config.yaml
model: "image diffusion model"
dataset: "close-ups of made-up surfaces with and without defects"
train_examples: 203450
image_size: 32
horizontal_flip: false
conditioning: "none"
arch: "dit"
objective: "epsilon"
cond_dim: 128
norm: "rmsnorm"
activation: "gelu"
mlp_ratio: 3
head_dim: 32
fused_qkv: false
qk_norm: true
inner_norm: false
patch_size: [4, 4]
layers: 8
width: 128
positions: "learned"
optimizer: "adamw"
lr: 0.0014
beta1: 0.9
beta2: 0.999
eps: 1e-06
cautious_weight_decay: true
ema_decay: 0.99
steps: 19600
batch_size: 128
epochs: 12.3
lr_schedule: "cosine_restarts"
final_lr_fraction: 0.1
warmup_steps: 1960
weight_decay: 0.05
Rows from block 3 of a small image diffusion model, named by matrix and row number. Rows with one number belong to one neuron. Each number is 200 + 40 x the weight over its row's rms, rounded and kept within 0 to 999. All counts start at 0. After the name is the row's rms in percent of the matrix's.
After each neuron's rows are labels from the 100 images, of 14976 (inputs lightly noised), where the neuron reaches its highest value: "responds to" is what is common among them; "place" is the part of the image that holds the peak. Only what is clearly more common there than usual is listed. The data: close-ups of made-up surfaces with and without defects.
# fc1: MLP up (model.blocks.3.mlp.fc1.weight, 384x128), inputs 0-63
# fc2: MLP down (model.blocks.3.mlp.fc2.weight, 128x384, transposed), outputs 0-63

fc1.354,096,173,208,190,186,257,222,161,170,229,208,255,237,220,190,195,188,214,203,237,38,143,197,219,241,239,149,214,232,195,239,219,154,187,207,191,193,108,238,151,180,214,194,191,148,162,233,169,175,148,165,209,208,186,241,162,184,129,198,180,177,187,243,204,169
fc2.354,092,224,164,286,242,152,192,189,160,235,152,187,272,200,218,210,187,241,237,187,213,227,209,288,189,247,95,209,233,212,145,218,184,153,213,246,287,125,168,186,143,190,229,172,146,169,222,263,228,165,166,165,206,299,170,167,189,223,165,225,268,162,220,213,235
responds to: tiles; wire mesh
place: bottom left; top left

fc1.220,087,266,218,171,232,193,256,208,179,224,171,251,211,227,220,251,218,178,192,182,169,160,206,225,137,236,178,145,206,230,211,221,174,187,196,315,257,281,194,228,259,144,217,210,286,193,172,168,163,243,270,160,244,234,185,270,166,230,217,311,154,143,198,216,185
fc2.220,086,169,232,198,189,242,160,191,154,256,176,174,208,140,192,158,177,195,120,206,214,241,257,194,178,199,222,190,253,203,222,161,180,204,240,156,106,172,191,199,251,238,167,179,251,195,151,210,191,222,216,218,207,166,196,182,239,127,243,236,193,191,247,182,255
responds to: wire mesh; tiles
place: centre

fc1.314,084,138,149,186,201,163,157,191,201,223,216,165,213,220,255,213,161,264,193,199,164,212,188,196,214,195,276,169,172,188,236,231,199,243,164,228,174,179,252,170,171,230,226,228,261,198,207,165,355,214,156,243,196,181,136,116,214,196,210,181,272,158,240,160,239
fc2.314,090,206,209,186,178,253,189,185,180,179,110,231,181,221,179,217,234,164,212,252,288,225,199,191,202,180,248,155,229,127,218,188,164,219,179,205,205,180,234,200,187,138,189,176,177,167,228,181,167,228,255,262,214,197,195,172,205,234,129,222,184,188,133,216,218
responds to: hole; tiles
place: centre

fc1.7,077,182,247,176,213,163,175,220,192,180,251,189,179,212,272,196,242,198,176,247,136,145,185,208,132,144,239,274,193,215,214,220,145,141,223,260,229,53,163,172,172,176,235,236,170,190,265,202,167,172,212,243,203,184,252,160,211,192,163,162,190,156,183,201,226
fc2.7,084,247,162,223,218,128,241,223,161,205,181,181,256,240,178,205,202,202,191,251,234,232,201,277,174,121,182,219,119,200,163,212,210,200,200,240,170,130,180,100,148,181,173,307,175,207,175,225,186,154,157,130,230,200,284,212,254,205,198,234,227,181,148,160,196
responds to: wire mesh
place: bottom right

fc1.169,081,231,208,257,141,189,207,230,194,233,213,260,187,203,235,245,150,231,174,243,224,192,254,220,202,196,181,208,237,193,159,264,229,159,239,204,202,201,240,188,125,169,234,143,185,253,139,212,158,202,205,197,212,267,205,201,172,145,157,179,149,190,186,167,219
fc2.169,088,222,152,126,171,197,196,181,208,199,243,182,224,183,167,179,194,201,217,182,178,289,230,227,201,149,202,175,180,268,181,202,220,244,227,251,262,196,225,197,233,162,286,212,175,297,190,212,209,126,241,225,221,267,139,187,206,147,209,206,129,240,174,201,175
responds to: bright spot; circuit traces
place: centre

fc1.301,095,162,205,181,176,210,246,190,173,203,203,200,193,225,248,261,190,232,216,188,90,149,178,116,191,211,293,227,230,204,140,239,185,199,190,163,387,126,214,236,193,143,175,265,191,178,222,206,175,200,142,236,235,179,215,212,239,151,220,172,185,196,187,163,175
fc2.301,084,191,219,217,161,167,182,189,202,209,212,201,205,177,214,175,93,224,267,171,207,172,141,260,240,145,192,273,220,211,183,276,139,174,170,293,201,78,168,227,258,208,266,314,191,154,187,195,119,245,179,170,204,298,250,207,242,204,215,239,275,214,206,176,168
responds to: tiles
place: top right

fc1.346,084,252,204,235,222,221,164,193,211,121,212,265,237,181,268,117,161,172,152,236,178,194,211,161,260,161,222,169,205,185,203,297,182,197,206,232,172,192,163,240,216,230,220,206,186,225,150,260,114,263,209,205,145,187,282,269,128,239,154,176,176,250,174,180,175
fc2.346,090,190,182,81,218,248,209,159,178,162,253,175,195,207,225,136,197,134,225,161,221,212,270,231,190,254,205,246,195,191,188,123,169,162,181,204,224,212,223,234,228,104,231,151,184,183,253,177,173,272,230,188,189,217,213,188,115,138,193,221,229,162,156,206,251
responds to: bright spot; circuit traces
place: centre